From a checkpoint of a small multi-label image tagger.
Model: 9.18M parameters, 32-pixel images, arch vit, norm layernorm, activation swiglu, patch size [4, 4], layers 12, width 256.
Training: adamw at rate 0.0014, 22400 steps, batches of 64.
Data: trained on small renderings of single solids in any pose, 395000 training examples, 3.6 epochs.
Rows from block 8 of a small multi-label image tagger, named by matrix and row number. Rows with one number belong to one neuron. Each number is 128 + 32 x the weight over its row's rms, rounded and kept within 0 to 255. All counts start at 0. Numbers have three digits each. After the name is the row's rms in percent of the matrix's.
Before each neuron's rows are labels from the 100 images, of 14976, where the neuron reaches its largest size: "responds to" is what is common among them. Only what is clearly more common there than usual is listed. The data: small renderings of single solids in any pose. In brackets: how many of the 100, against the usual share in percent.
# gate: MLP gate (model.blocks.8.mlp.gate.weight, 672x256), inputs 0-255
# fc1: MLP up (model.blocks.8.mlp.fc1.weight, 672x256), inputs 0-255
# fc2: MLP down (model.blocks.8.mlp.fc2.weight, 256x672, transposed), outputs 0-255

responds to: yellow (32 vs 8.2); sphere (25 vs 4.2)
gate.472 096:158174098094137177142128113155110149099163098109137150140140132115150105150169089113191077154102142109101146109153119134121106161118100089134146152135104165106107169117151118094187178144152083142148122134110102096091141162146125078154135184113156093179155115130074159141157094135110114100102092151091138148118094080185122192108164099113164116129116121092051126119126155171066207192141110110129168211126151118132140147100187106041147148147099205097083140113137115095089103031111105143153107105137145072147143154127140093152155166137183156082159118076159123193116070100068159121103129117174153072121055126129142195115106114114142118167111148127082145133069144161098165135096182158113163175104175168093114157104197150087146099111137109140120114175093120106103123118090147
fc1.472 090:133119140158137148123176133164170136203144133067187068128124069129147163117142110134181104134105107179170172106182118083116094125101179125106183118099107118083118189103129222132130149114134139129076065167116207164112113105139132215142158125121150110123132117120148079135114168150094131151124142123130156117124155161128111169167091148167079134138110111095105108125139154169108112132163113108170150106080142167158132144113100129089180093078135165195119202172143118096113127109170113184069084081138173160163096200123103097140185080180164124191192088162127112131134097137108161173089138100104132063097108145105127154096127120125099144163139129075168105060134122110108175155080108174120118085090123102200128150148069134111117115097118125147090152152168121151155098123117103
fc2.472 103:089132146166138073126102152144106102115086110157124094090117138096114164123091132089049133124124152086149129128096108103124146144069119072125185135110142129095157104079159156105213107168143053107147083145135094094132154124182188100148136137137160176134090148171102067053065127087197109134191116172098141091141075153125108161126119084120091128123144067124133125137149123101104120174152143165175113155163095116118125169069152088163120143125101140160086057071121136108119117184151127169090168187126100128091165080146128108113126151104100102149094144120162121095099111070078124121142141102105101129104116154103159169149099175129105164143118144115138099076090127122161206192098112173177112079104093118114169094129183147112150162068108176106165151146070082134114072150104166

responds to: grey (33 vs 8.5)
gate.123 100:156146119119092165131104092081121169115151117108170195168140160102113089172151150156118132176128194150138092134168114147128168119151107086081111173145137123098064129073140103158156087089157133128117136119096208117117090161144126099115134098159128140102127113138157156134101206139148146145142143172126112172168102077068063102165096127153093150113116125096141105157149124082121072140086108161094113187152149124128161114147173170089112136094128135076169080118105105125113137136137155073144060110096182170102093132075160137098058119121194057146169132115164104083180170121135123150147093084136132143097140078110072135156155154118121141134059091203111061139156181077122135160150147150110084106083186085102162066148136108114107055109113140159099093157106118117103125137076083
fc1.123 095:112141101141093130099127165119137091089119096156179172132158136163103124135146104081092132184127239096154082179122130083128127067045096136127105206182173141116086189136122148053100116156154168105125058095122128149138106174171093073151085163122155168171133107144110162137097183106139066121131136144172151147146118145170141162126137126145150173123116098142143134105151119168100147116126142091148176109176196109137150198110109164186158079106183195106147103150127110119133175122106117147121144136175189131063103149097113153156117161124101119114180126102156136093138080155186149117172119095117153100123148134138131140082120103091140092157181156099139032120169097145104112126090166110141085093078146092117090122143078138128175112143143071126134114140139126060103171128102121
fc2.123 106:078075111098176106116148054117100164166106184188147086109056074129148153195132128123128150126107135134200138095090106148160120096077125114065182177177186202093148092102078098150119105115121124117082119118140096147160083167101154091185114129117195100088150195111089101098136158201100136183135178119123145129141119070120142137078172152170089150162150163161145159127120166139153122160136165100126145132154108110104125168150114140139117110131138127169123149100039121165059110139148129124137064133078115137077087104146130098181145148082157130167141169114136095140126110166116131190190127160079123093092123191124108164108130129174131120150134107149125168102119115101165106148134146114153098156161084180125107086135122194159121167136131130159090157146154141172193095098138156

responds to: cube frame (56 vs 3.8); red (29 vs 8.8)
gate.72 100:141147143105127121115157134100178114154132097143139104136173072176120104172052090124113124160136119088091167149144103112128096109142083157149155041160085134114170099174115148109103144071131116135111169090105189133172156178130170143138132115150167117102097092123105084157141128195115132174179145106106104116132158193158137096146123075174092188129131110093127116110093104123085127149066105158105188101104166255086135175066181139125173082094173119150112126170150067144120123149131093076136138154101121138139114168159133146129073103140119186156119117139140137134133103159164171140098165102101149084059108171091189142138115149179105135098100066125154069134111166126152119133171136112151163145102125128058144192085133137125120039114168119095095165108145149106139104143089135
fc1.72 099:139113102108083107137115100119104079058149123176119168160167151175134098131203103129114106149095134123100114120126139141088120120118091090150106134116099080124088145121179072124126172116178140063122102121133139165131121121131182103084087147131087102131172136139122128098182124122040186119100127114175129118124140125105150180141134167128129052117095162131132113085107140164133123164092102112125181135089082180163116131140188097118135108112088135078091154111121111157101105144162160175048119084118087160142153182111175115097098163130070148102097157070126120184076087096140114139156098173167103112061107135152129110074077108142103177056127072151155130156158136191115120141113088111141109148119126197134107105082134119105156079080087195096080179178136123063089133139060098
fc2.72 098:153139122108105064115109161133146149088161129142109159098161105096120069156154064158193075115086133139080198086142069102171173150122182171124141075058130104121116177130139110162112087089111102165156153121148078159134081074136106171161116091111106089151177101108159134123088135135098120132182106091084091083163081133149135075122184152096134125133143143123165139125056119112090091108137109093122121158164132083117151149159095127173175163113176092110138156143124133076101137118163112173162081121119096190083170060163084117128106130164156109118088094089097147116064117140086092123143152097138095142127138127095110126184118099126142155095130142139162130153178140134079093152042074129137114191186128060132121111112105155098109126149179198117180106179131120124164093088102132

responds to: grey (26 vs 8.5)
gate.107 099:102146146129074070100173187098081092134119143138124184115178157190085127128125101156124116051074088111132137164124099091114128120138109107109146099059123130159140119145136106117071092116140146070093174149047103164145119139130170156159137173083120091148115169093151193136093098047162137126118095159115079155118071156151117138174163125123110098146087117040118080145117136102123159132123110121158182111106101122082090161100186153158160169137109113184086193074118189045116152150105177130177165091128123112131133147102144159100173158176154093107128183082147108144076134184155133126139084126140169141110106153167158155166115122104113111092183096135145181144142161136175083147120131136078132110095178082139120191096157129146137149150071143132096147102142133156109154124146167
fc1.107 092:107090091090120137109151133161133093150186109091138182163141082164114134145136148151119136106136195101109180137084095095134117130113061084174115177093104167112133083155133086121113166078114158186126072144162051153140204120153154115104118166157151111114121124094193151136134093172074118132074141111074172144106156150133131099146168066085080064137078133054126086081108113154102109097160110109081124125200121128098119106100108146197149107089072137169156123133129141135125088168128052111140124125142096092164118091061114084147112149086186078175146142132141156085145146156096157146160104105146110169106140141116076100112069134185097100188100115138110152150117135168139122065150099156139138135113116114123114128108096169146168087146145154089119099105097193117141165089115203
fc2.107 099:086127175119138168088119186089126117131096142108144097150131135113129116176140179147119124080082115141122109095114140132166169182159120124098163094131158115145158118105192070145140108171119143162100151141141095111166153115149116126146102128142133129122160136066116068075117185131101141207151128178086056135133150151090075067165188168162128140167124099097109078150126061113165107119112157118150147127134084124162134198119093153101148153094078067173129154118145153174126154139108111107092098132084115078127176169052076158133124187158117169144146125057128163120174144168056119102138096084191136124102149154119175166203117149186171146155071103119134142125170157149168140165117101114163134135137084104182136115117113089178132124071085209109133093079144143155120137173104136

responds to: grey (36 vs 8.5); white (32 vs 8.3)
gate.41 097:156143150160135157126145137104076099135116107190130122106100101107094150134172155102093147129064122181146108094146115124122155120136149142118169176127149111151131139088097134114147119082151130147097135053152057131111099155128162150110081049096155080139165081171147166126159154107094111103159118153082161163129128087092120151151136108110128093161051097151125121098172107029199102091099114117103154121139114118135082126156134164143192150120136093101147070113148119136112187142094085198103120122183140153136127113128127092158144144098125154090166137125200120163144074114106101119101120136084130137028149138103184192091160146151135167139168074110110188064148171165149084150074100112164108098126109098208150196140148136130112150147115101142129117136109170189063159103069149
fc1.41 102:148136184109159105144131132123194152201117038112100116104122147105179089114129107120143157144145198116085146108130139133064160134068143065172103164131137134165056138102122099098071118163189165179136089074116127113102092167119118135192138112208118158156130156154124138137083139129129097103145166160153149079090189134104149104122116199059092141162120142092166115147158142184154157176142128122138108120137137151175081121195179054087123079127139151111116112105136130127105158113105091155136132198122114154150112147054105128124173101115166141093148100107147137187154160135145116115145162127102116165128150145126125118118153129159129177097082094156064152074166149138134129120155176186143108181103162123110147040100108156102133104127073156161134135175178159149118122054139130
fc2.41 093:123077122157132163120152111170107111156137088129157120130093097201147153152099114103160156150130129074154135129130110093108160146190156132182114101136122116161126137155148135115167135140060129144097090117141082154131083121182119174179136155141111123171175122159135149190111122184113080074105123159112143177199095139128063084097052083104068150150161121152070107122177052157126109143191101166107133173126139148145097109128136101077095055131105097047149120075139126106092088159088113153106165110110151107130097169189134170151156082124098158149175172105169148212131141074148145130102143143103122133110142095124104079108090180155123161086138156108168121097144123156159163106122135106179062118101105092163069139128134081145208193155142127181110148095135144100124142091139143

responds to: grey (37 vs 8.5); black (27 vs 8.6)
gate.652 091:103117149088133151074139101111130121073095170105187093073145075095145137140144125089164170181164124161171119079129134127169091189175135142088150097131098077100092107117188110059083122129148056115158143132136068112137129125081133134142149139105095094120144140081131194137124115143070115162138079214166109098143163104119150177135174163101125120186100122077127136114113116105146073128153166165139146146148121059145135145082125162108174158104142116117118100123135147137106076115100173126049143157105114099119129117144150147109085100120134109162101134179097109142130126143118093161180111095104160103143088179173127102136106096104109178196168132159170150124143158073168165121142178099135159150145161088159124102130162138161151070132092131185081203074098088116098123107187031
fc1.652 095:122104148144127128144117144140175163061040179082068101136089169094181156096154110159108154147161108130120141134107125121121147151063094078138142069105149164076165148117107108142059146148142173107132047131142153127134119125134130169094123153110106099069109101100152111181138164037143111143093102075160147177122127148123144139113122180127137142092171107053072135138074135111131149127098138129152120156101152130126162122170088072109146132105183097171084141156147091178160128156159112075072131123119165164113189187180096127096138163075076154146136116085150115134122104123156150109099114090120193097144055148121162127143115096114136173113149203165130132156139145095160091091086165129153094098154160120155140084129094082138101156049112147120151122151200097119172118083091087
fc2.652 098:148126125129138143171144122110136157076144136132169056171159126150084175142113114099105126077162180120154129164140074164151164132142136143187141170159099118099138148115137157113169153141156131048106116144183144081089187153070136181151081119155151183168181149092095156101189132027094100105153067104173112179074102140128107135130126127164116148151088160135077135123094101127097131125161100137140205129136098061057159105089145147100092142128115120113133098080086215155090125116137150085185159113108123086152117102133118083107094078117115168195128171113147188165151112130124138188111183168123118148125177117091132148070128111100150180145131102087152124104099140065105110140111088146115171157132142128159085091121148141076098144101109114152079100134121077141126084165165127

responds to: cube frame (41 vs 3.8); spring (38 vs 4.3); red (26 vs 8.8)
gate.177 103:179134148144089135131115170111150102150096096120095141128128095095192108105132108150080182118159131114083132162063120117112123182190137098163117120112138140108149122068124130165145151112108122120146112079135121143141117192159155177185133096131131123114157110155225066108109200194129183166152107123116119132163141133089111123051189136149088048195107114112171092137079161124151160177182115152111122143105105099166093102118172103160089112116139113161111128151111122084153088112179134073072120141126097110131179122058117151119179159073097143162182119124175183144134108147162145163101159095064137167128150106134177116078122167123063127099118157088125163095161164149142096145073049120158156147088154125123168124131139092135084155149127163111069121108083180177135133117162121
fc1.177 103:091139076116162103135065106180130115117149137154120178170175103101144124094092115103123103095070111115135145145087126097093096089189134158101149097089165157104065100158127084127178106128179101151125170106111107155134115152122089086122092135118193189164118145137108123152159147095132154072133209073164144135145120144103110128128131100158123104164112097092140149106177142109129183186150100159080145166123107130118116088122174081172147110068145111101116134147151143116111115172178118130100117166232075128077065173129102155123158165049132116136115168115140189143153101140057171127150121074105140079124157090108113145088152158081099157205095100079126106120218083115100163173108125137155079092140154102061080151135166116120083127100129167141132101146129129146153115087150139
fc2.177 103:153160086126072120142088150087098093114150127099145121164166146145147119161102171151130118151142146148114051129157120083190111153118187061106198049087058104093129136071129158154081143147182151139080176161172115126183165105110171172108136155130087129095124107170131166124168080094128155150089105121164188181100162169148160121133124118194105098099082094116140109150170187123098126095132080112116124128123116165091076124154136107168127128116083074109152093172114118158122142209171086099121162063156144160108125131108065075163090134112138106148099116174128143160155115127092103114113099115110137103158131097157104126121112130110178100115131184107168123079205183167186137175107187118124137123127109127126173177161129124099102148116170147105140200102077121118169163121094105

responds to: spring (27 vs 4.3); orange (25 vs 8.3)
gate.409 097:165136099136124143152139142140144134124111101180105093085160175124163105130184104130156146143150106142142187142117092186131089146192203128082146101052132132073105151128065135148098120115144115154154190161096154127142094132141140116079132115124152066095072150125110089122118080066130082151093165135156140075141149121129121240123086226133112140155113145091140139124132099109121105101146124125091065163166128123104089114178160127125108125103178109145128127116090111117097094184050103154131157084149124128176109098176146081147163168098139131145106062163132143106187138164157168158147090136112149180123068132184175108137107102096095087154140177082145133117140152154103117143116115083141097133159154162148116133095189155154143185120211077139143139095132141145144121136034080
fc1.409 105:178102157130163170150186194173139099153118124133095079166118119154151064146077071099119077137160081144159097121193089127136117130109120131139127132074125136162130128129115078141168144142146076160156127121101149109147080179145118101117139141085124126083116155172110131152108144108148103126086145164139111092144075084159100145147115122104130056158163108140064142127179101187149129104111122196153085186184154115072160124121095209095154082121160126105127125124109134113128149117133163115166083137127164074109141185109117088040096143102144110082160166081146121144153107132171122128132231102133152131108097083067088091107183118071159137088158137117137132156149126099088091133060119131151072166146119142118093192110120146189134139068129122119134123207165108182113172164145113
fc2.409 098:122119126035094112123077077173112115100111124091174141163138128150106090132079118155080150128123106137084139116166122149127194088120158120093122090139152177155134086096142125135109214135145177128117152147140158133124125128134081152058115088088106117108159152188094098146180081121160140094159097166135070074203108122183150093189150170143109174092118120108147147149108161150102101099154097138143143141151135114131125193111154140121125094118172100144093136136108112155136078163072112170166097087116087135133151078081185119151097169130130139150129204215141143188168159185112153152096092153038171144095120094099070114148096101165111172124163105157169127109161156070093132116144126109144103156189152110164152151112132106116061064080101146133153141133100097101104126110173137

responds to: yellow (88 vs 8.2)
gate.160 122:121075080089122177139158104181180140171158096093098167105105132136178086117133113123096099126146065139164171140122121083096123074103117129172065129102179021098099143067144137131153138136093147112140220202124096144125088123137148082113130171122147157087156116122146132150085102193181087117162114169091112081174147181155094083130113139160117105136074139172128140142111146125077135092105121089116102154151129110113163109140165155116138151101117139175117154189087164179128139139093182110118139152138124129157133120109133136131086127175153152103140066120143084184127141094090120129107139120156096190116076128154172196074136104146119079099137083075085070148150174151113107126095118125072165089123181155152096077091155131099084109100180150128148107111116116134190181082089121
fc1.160 116:161136174167141096148111120094118124111124161151222111171186174129085126095089137108168142120097189113109086135124106120128144133135105145066121101177105195166173138144177125139077101144172155123136085087113129149098129134149121184078140070097145122173175110172103125114176084072096132115122157162163134147089101123087154154115105148076155105110139048089146114132125150071141135148150099161119121093091121105132107152117077101084198123145113153139133123052113084099167096145158157156128113140123126088125194143134086115141157115120124135134125169091175176087109042130147145124110087195115164103108148110123076087173113156170131149118083177158139150139160162098138148176073140142178137176102096110110135179160104143141152050100097090139091173048124122083103086131179183
fc2.160 111:142098076092091170142157129136153123191163081108085150114098119118163062115142110140130116097143106121152182122106121087097127115080132148188095142130166048084103143127113102137153161132135123124127239146119104150124103109133114092147140185145139123088137137096126128163090109226148106143128138153103108093142111183158104105115181088155143130120114182156119151143136137137101131085149076105104047160132106130124167111214164178129088134097119142155098161199098171179115157125081167117082159135132126134188087126110134105103075109175156109144153086130123099143117174076134124162137144131150092123143125101128122197073157139128110125121165099102098125132125063149162118078141119123089186089137168143159120055136144121119069164157160172117230123166116066119180177109073112

responds to: yellow (29 vs 8.2)
gate.37 092:150109164077149163148114136128091173127091126087096082057141082113139115103124177162166121046156153146143133095108085099110137157189111134115094094122186159115132138090139115145117190187157158165180149090101101161141117161163115123122131088152158158132084145075138177106078133156112128098129119132133182111100110120147120236116130193080114126071160197117075145148120159063140104119118110092106129165087076166155126144110130160153108119060119131134146136121126127096107139151148136153094065131078119167107120142146150165088115151101174099088149129144093134116093182192146085179219129119138124106125123142125128102114137153126098126191172139136123126113118133196079163161203159069152076089172153158108132097106186113127184191122172112139092114131137117138130176170158165
fc1.37 095:150123139125135120076144083118162080107090065144092140146159100154076107172185156136081155188126088113154089160093132104166114177170127115080105129157132145114151098077119087116150137183142164117088117173170134108132132180158161150127113211128197091119130105160145136080091115139181170081112154120128121089120150158104109086083139215173101154087152169099117107153095088162109095121144117145056136132137158094100117137135225133146152096154099084081094163155109152127133126161098112202147118147097125198115110082136138078087137153130127135084140141153097143118119174134131091082156083094118168125089171154153055073135100135138117153116103077159121095122117132097129149148045134177107115175095172136119099099167113175168118100167128114172122101138124102204111080074128124
fc2.37 097:113093146154077156155065130090145119142156174120140098188135088061179175151114075177106191181177120138150128057128132156139129117118127120146090140116122094106104104098140104116180151155169147144144137137130129130131126160130079070148094150078149091098096123146126113123108092117214198142163126097127120121073160121131095156170094106194158143124131133076164140128094106164135171088092158119110130178130155138113127104095131099127103112119156123089122117097155123177187102082130124196092114136169139161220077102078157108119146133095192128103101181181184179115103195133174090154168138141111114075159153103146115154133127077107175104119130163137171172051095123189184138095113116121153099100179145113132105111145167084128184133139112155150114171107116056116152151184105133

responds to: yellow (30 vs 8.2)
gate.398 093:101088101137066129155120105119152113105150068142052141085155174167187128128077151123140123126138135176144102128099170091161060097099148089090057100146160098164159110133118114148151122108099129099150137116076132159130120132114159152112114139141131094113143141152086073147108145109095117130146218152205123096117158121117089140105100166160121135143155162168127128135163150190103139157185134140136121107102152160149144103115131103098141165062196117087162149113096088104187093095102093131113093068116066150164117130127131118177114101104098129128133110120148152111105086164133158129107142080065096113175078060173129186148126117163206151066108125110147099153107051154079105128134165120087150108123146092102124098231098108105155142145166123089149190133109111108048140123202090
fc1.398 103:137134069141164152131089145149157118101157122172118141107150146094047148132095106129137183123108098123099051124130104097111114142125094117176053162133147154138092135113101130170107110139055100147171128131150155153130108040152130190133168087092134104135139071136168129143132091175139133153172167106135134119113099091107185143094114112113165168141071124184128143123086111080108174057122152101130113128132136173125142131123127094136122104131147101161120110172172102128124219136153169072101104082154112186142185099132129104118114136120137112132156089124150112130140187178119143057187068149165106102182099139121207124113122072105097106143141173152128120093089129127132144033125164114106132097075061161113182167098152128095126079097145093108099126100092051176121146193095094
fc2.398 092:114102118088126116081106120093152124132088155090116145058148134157161161073165085158146131094109183102115127128113056102195055091136106137129151136088104115135117106099186103116085172165152146163092065144176147127136092146148155181128152129133097139149097136120140128095115159155087123112114074196146134127089123149126131100153087111177084176119158131138110160109044130142107148139155163125055053122091128078076064119123200080097128096104135087053116130132148160101161151112096081165128113177142145182152120127108145146174104110154101170062134144149146119133097116149123129097081135138088143129160084147122139103095138149073112133136115131099109157116196117060158124109093116093109176154091116131141159061138135214078134139054203126135123109143136186132122172169092151

responds to: spring (75 vs 4.3)
gate.196 105:112014116109098171120141112118159139144070128169120099123151153157124159156154147083120121178084126128136084126098174128150132078156125104144141095136117106180127085123097118123128172170069175131115140088097136094154119131130132093166089119178109121121133146124157113146174127123137125155103142153160143077094141148143107156114130102135161098131129133099135053134130114137138130116073116131094134140133132120185163171117153172133100137118147081140143075101153091218169097138153176111138115120208075091078128142086143124134158120148138122108126170100112050130166124092167091111106148123151166126065149139094130127083142105122178138128064157119166135168139199136150167178189193148129141147124122099138145157118100100130170075149070188075141168139163225224092146073064201
fc1.196 104:124107123146149079150202140148136095136140125134162166122077076165148081120121157211197112162100149190096118153107123168114150068156147124102109113099142147152143129147041123083118183130045107141162082104144140098181139111148159153179113171097155137138129158165068149121153138162127094142084141074124098125102138091088122108078183154112146117075146140108124070138088161112108132074118125131129131090168177095136045112128119152207149116143168124125130136096138111132119163154160073082106065107034079129108100161136099101101144101197143127138105110166086117184116128167126066194144124168119101123106116091127129162106197106156141107136184128116164122060124117136085154131191127129123095123127145168081153080132084106115157113153089186112092144136153171129120120106109152
fc2.196 095:150114135119130076126133139081126148126127167156075149152118085137131125145103158141106123140152074129097086090140063109122142189090071086117107150118118187118099147049069250144030085104116107125109136146042111071152130174117096151110138097140141202107145185091144131120183151181117133158135104080106092125164108089126111151148052138120137153111113122102162145109140127104158074133135106117140160113165177150157122120118108137108156084103152112133176159100129146121142103135075175113188115179206167141161103107148147115131126091057142104150088137112104076149116103053140094064160159125115117155196133135115112164084070112098151143100162105118107114156171158141135161131133159119114171082098144193105095161131129132147184129180178099117094132119152147115167154103114153

responds to: spring (35 vs 4.3); cube frame (28 vs 3.8)
gate.54 094:078154056139175139157109186098128158141077128116153137087159135118124138128125142185090159156148139097132128137140146144142091130136125115116100150120114100122052126093116168115100114172157192103171141122142089103118083152158120121119090165140146162047155126146046064183153124161086199113138148090103172099115156118116040242050125156133093134124168113092100094122088169130144109178099123127160091144159124106190109182142117149113080106139161134172127107155162124084137087115097147108122175096109125205108073152166162109110143124147085104139134113138150151122135060123180190078134133056169145130128110107123127159140173118092114091136123151158128140134135092149150090134150105097068097179188153155134154095097159160130092179177126134148112091127133158134133055172098124
fc1.54 108:122176074152151149104058175099116143147120111103125092135158156171084152109100137122100165122080135180132140105120125115147123175090136166170144137090113138152111186093067129136111093120107129100082146074060109086097069177163140195126098088147165116142151086147146133097117181122093173096146126162126097127144121143153038108078071164142104181083197122123156117114118101110118129116139169087112079052134108118136150160088108156156138105165149082152097119169136127125141114172089097117084094110148102091113087136084109176119116169165153129170117116139153103150105154126163144163134142194176173098156182057082090128137142189063083100136049116174101124130192129166178127062169115127147154136138166145166152115137166182129131183145141136170142148088120129175140098178120138
fc2.54 105:221077153129119110162137130149131121065129120127205145113178084130140104112091118178206098106109117157129161086125146141079073175087121128111072174107110157124161110121201188146126160127123144093147143130196099129147120141127123095091138143124064100147141151155109144163082136090090139105143118161170135116110082103086126128152133126133147067138176118116189124166101150175089185142125127078157121137156182199129159201103081120138084112195196089127075178137118167047144110161112125108104156133155085130124111096146090148138094071093119172097125097098078167171103112177174134166149119148089131186180114061132165138130083123113095131077166131136201099136175156129133134133155112118093109094106108120124146127158097100123140093090135141121126120103179160130172176141142090

responds to: yellow (37 vs 8.2)
gate.574 104:104101102120083103152056167122144179115099190141089118082136088087119034146150099140139153086152119133150147157154165151139167143138103141128084157133092137148156196131144083116155206133056131077158119115133086111090099163090136088167148136128136148146113196103108185132101140152071166146135117134196110164091143154168105124086116083125171172105180131176140105090098102113069163122175079099097133125161163126125100123200167131123216118164113124159104141153123122127064092161084156133153122170144131145124141135148028130138157135108136153132120161095109167088134120145094158158141086157107127100139153114142181130174062117135112149150133112175133113129147119096152119100125127164112152170128127106096139072135080150099118138103161190113170039100117096087176052112163164
fc1.574 097:117085141128132160164133125135163101081117154115135129110136125102124132096086159094149137095117115139099175108107184133111117166090118137165063112179137150096095120126101144141113145099169170218108090109140108170105181111120132105143171124128137180146147151163078099147131169074094142094049128127139134126196055145163089132151113149083118084111126139126138134147117136147101111160182075105116126191144101119051180139120086113159143148141114143064091137165125132138097118126094126115096142151125154153149160144109149147193079178044134142085105133153112168188174078151173127138136145115107088146185185116087115085078107124131188178146117132116204159136119100117086160124155126100157121137196107142168129140082132083067250194156143162164125131097167092138093088132105100
fc2.574 104:102127135144152148156151157140156104172115118181118188158183195101110148122129145148101159134161068131159160148096114099171135145155115159170141132137089118172145157120132137135120108081125117148193161131147142176134099134111045134116162149115085179124111113116087148093058141140203147137132108134163103094097137134137094151111151151116138105159110128131151163149109099149126083114122182067145102132131108145150184114135187134170137140163136111103149117159145140146037197073135129135132216147100099131160103153181175133179109153114114095203099136112114130138103192120138141096144130132127066074095110048089112083108104108148078120116082128153098104148159124160184128065117146182106136161148149181151160124174102167081120179102149194087110181131137151095037064066141131

responds to: yellow (37 vs 8.2)
gate.611 095:142128125110078108188168072129123107092161127084034108093131113145156087101111115104162143124099134204122125107086179140157157115152087108105135076087124171102104182196125159109149111178104153171097175111187116147090161150133145055140063153170150097113103138113135098117128109119128121133115150075088121138091121144110102124089123186124125099083092141107052156126173061207163153111166155122145145101148134130177085103089131082126201175129152132120096131160116139084102074091093180153134109111126135177144099129155126161145158182125130153150146141107142129144112105127162131110160083106135139094142101124066131128141099112125174051104092177073153076093133119117147149094114088108201204097076146156161095162154155128121152123067122175094109148131158098137111169198116153
fc1.611 104:092127125114129149134166117145103147134150129100153078108137132109097062146083134106179104113176152130205109101136096132100082144143091127135091146084122163130138110134155097125150151052108126137154157145150082112117138130104155136107184192181116099136163164066117133080127191138158158075168130146088201103113118170152154109157134155141173109127053058122089133101128088115178149075146142110157131157138152148121133082190115095152140166072167099168121144126130121083140141083149146131121135168168113178102111094083102058146108121078127135070089164115142105133077111105098127139121188098132194151059182120107208151131157151136139098173206186069128192089153098140142149164085161117146148103134128157075110197123130080130139154188117134142130167078149165122074129112141120
fc2.611 108:123178078138166084124087136163147193147141146164141154201152172172089137119098114152114143144152136083083188105109085144146155152131107183073137206135129076136142113093121170165131098109117123185082190075070173141154099146120104146134112116138090120173116077134094103192115130153147161132138090119110159148046090149184155081158134130146130130140168165206127126150131103124076157137119109124063097086163165130132166083146194106082125136090107100115153107077156159169117103135123131130080186168208141163175132109032097072090114169168111108065182140127132140114171137104093112065140148143129142107151142102127088105143100063070083161122126122128117126101107112131137102139179154154138101136115084129139083103101133120150135153101159088166153117141120142096072106160142116

responds to: grey (37 vs 8.5); white (34 vs 8.3)
gate.126 096:149103125081122085109146134103135137090176099089155129107105097160061114156060139166167186122118162128219139125127085127087089159131089127179196156144068137123173164107163115106088156159080124109157129155125107213107108120109131161101135031152153157157134156114143117128133067075135141127068144118119115139138101126115136104147136156125150103145123142173146098146088084080130186169161145140149174104151123128095176092139106067131097133148103137084089106121102141108132133116137189137110181098177136120091066156151115080109154247166193110112134084168084154084067120150129150083162128089112121146088137154116154138065125114056159163124172116130141105118091106117163153083073115138086140089169112176132104100125142145129152157169171120117149149118134181129068134150092139
fc1.126 101:127135155136159096127113162056152144120170158066117120138137102107147153108111103167065152132170125113129113129132165202116125136096103170186148130097165105122101096153159066154126100186121159118149113117112141197176135090156144082142149172124122110101126142144074169186128166140087068140135053125139143138126135203096109046220156182112107076158149097179167155176067128135143107122087128104133134137179143091153071122094141097082127094103104104112150141068131198114126083140148141124156128105096133100154105144121086185102159126169059078101100129174070149161119145147161181180113102163116118125089152111130189124153133146111094150104109133167139156091099140167074167123068145174114146143155172126075162158132114101132119109153114157186092144129103160092195087105149129
fc2.126 101:164113148169125137152096159123124128154180106157144141128153070192155151121121130166143172132112127180182130128114146128084089140107109129099112098123117196142093152129106144125126151150106160126145102135095139142139118150107170179114101049150124133162081126100142125145153135136113144141128188186170133123151102112099102180145069103072064143176104101151085102143161090096156135157077088178114157089075125072063141151110111079117177057025137136122081118132133097040194123194163150133102137132074146113038132114148162133179149089146120129111106170087113109118137106169117127151151147113165088136094163156128141106192112131121106149132165082169142129163116087047141174089154113087134140166160167101105048163127152146132086114082101147130110199123177174125117140118150115

responds to: yellow (27 vs 8.2)
gate.406 107:175072124130141120153050138131107114124074143076163101135112125142102168130133161155155136109135082129072140118122116104162078112156153095203095123143148097110166165156125172071176178071077125122134111132163088096134086125122113107079215117120148084103162131116129134179114077075163100176124113111108170092146138106148149162145108124161166136108146068075096121129164136102148135175076116121151129152099121118125181154108160169130159106127161098086105137132180073129103151123095124114062136124141143143082188079116089181084100114113095107139123182089147185127137109119113119234082059088183083174102091146108120094146108161127142076133132094102163099096126064144154174164112156167106154143142141115098086062096154097132149099130091083171141092120132127136148174182127065
fc1.406 101:115133084085107114140129144093120145144099072141107107080109118120107125105135177162172192102132117134119085147149112138136140168154111166059120103088132109185154230173226138095122127112101122170144123158078126087120171133128107162118135143152130116133092139082149098151175176185101055111041101121161133138127130154106148119131131134152070108152085095102126156139120117112166101192121154130175196140110153091141184091153144132093105111128127142128105076094127206095130180158160111171135142134164125111094055157156151099159125169090118159107154084088162087138165164077096112108076124189193162142198135138127129227086148153141130090146185123123136079136124122157175133183158073145104106105165112135120121145143069128086118135152110095148129112119111153163064133133116107
fc2.406 096:117121104134210069150187095131171105109095056061112147123143113157131114124123106182159153086101188119144178133149165140105170132120157109183121114151124139167124171146141132176083098123100157068151093136125111134093151142090127129115125185110109114223117125100159120114160139165198034114138114139109124129135127104180048140104202103162106160191126147103106120132101106194138132088132128122149086126128109104148142081111136132115129126126120162162148149139097099115141078129182136182169123089123043147128127179209174083055144150119120105092092123114090148129172081087065137096099099102104168167166159180087165113161137116161129131120131142095148156144075051187121142126092143109146113157130183147141145109148106164124156142154119178142117173073164139167122108136107131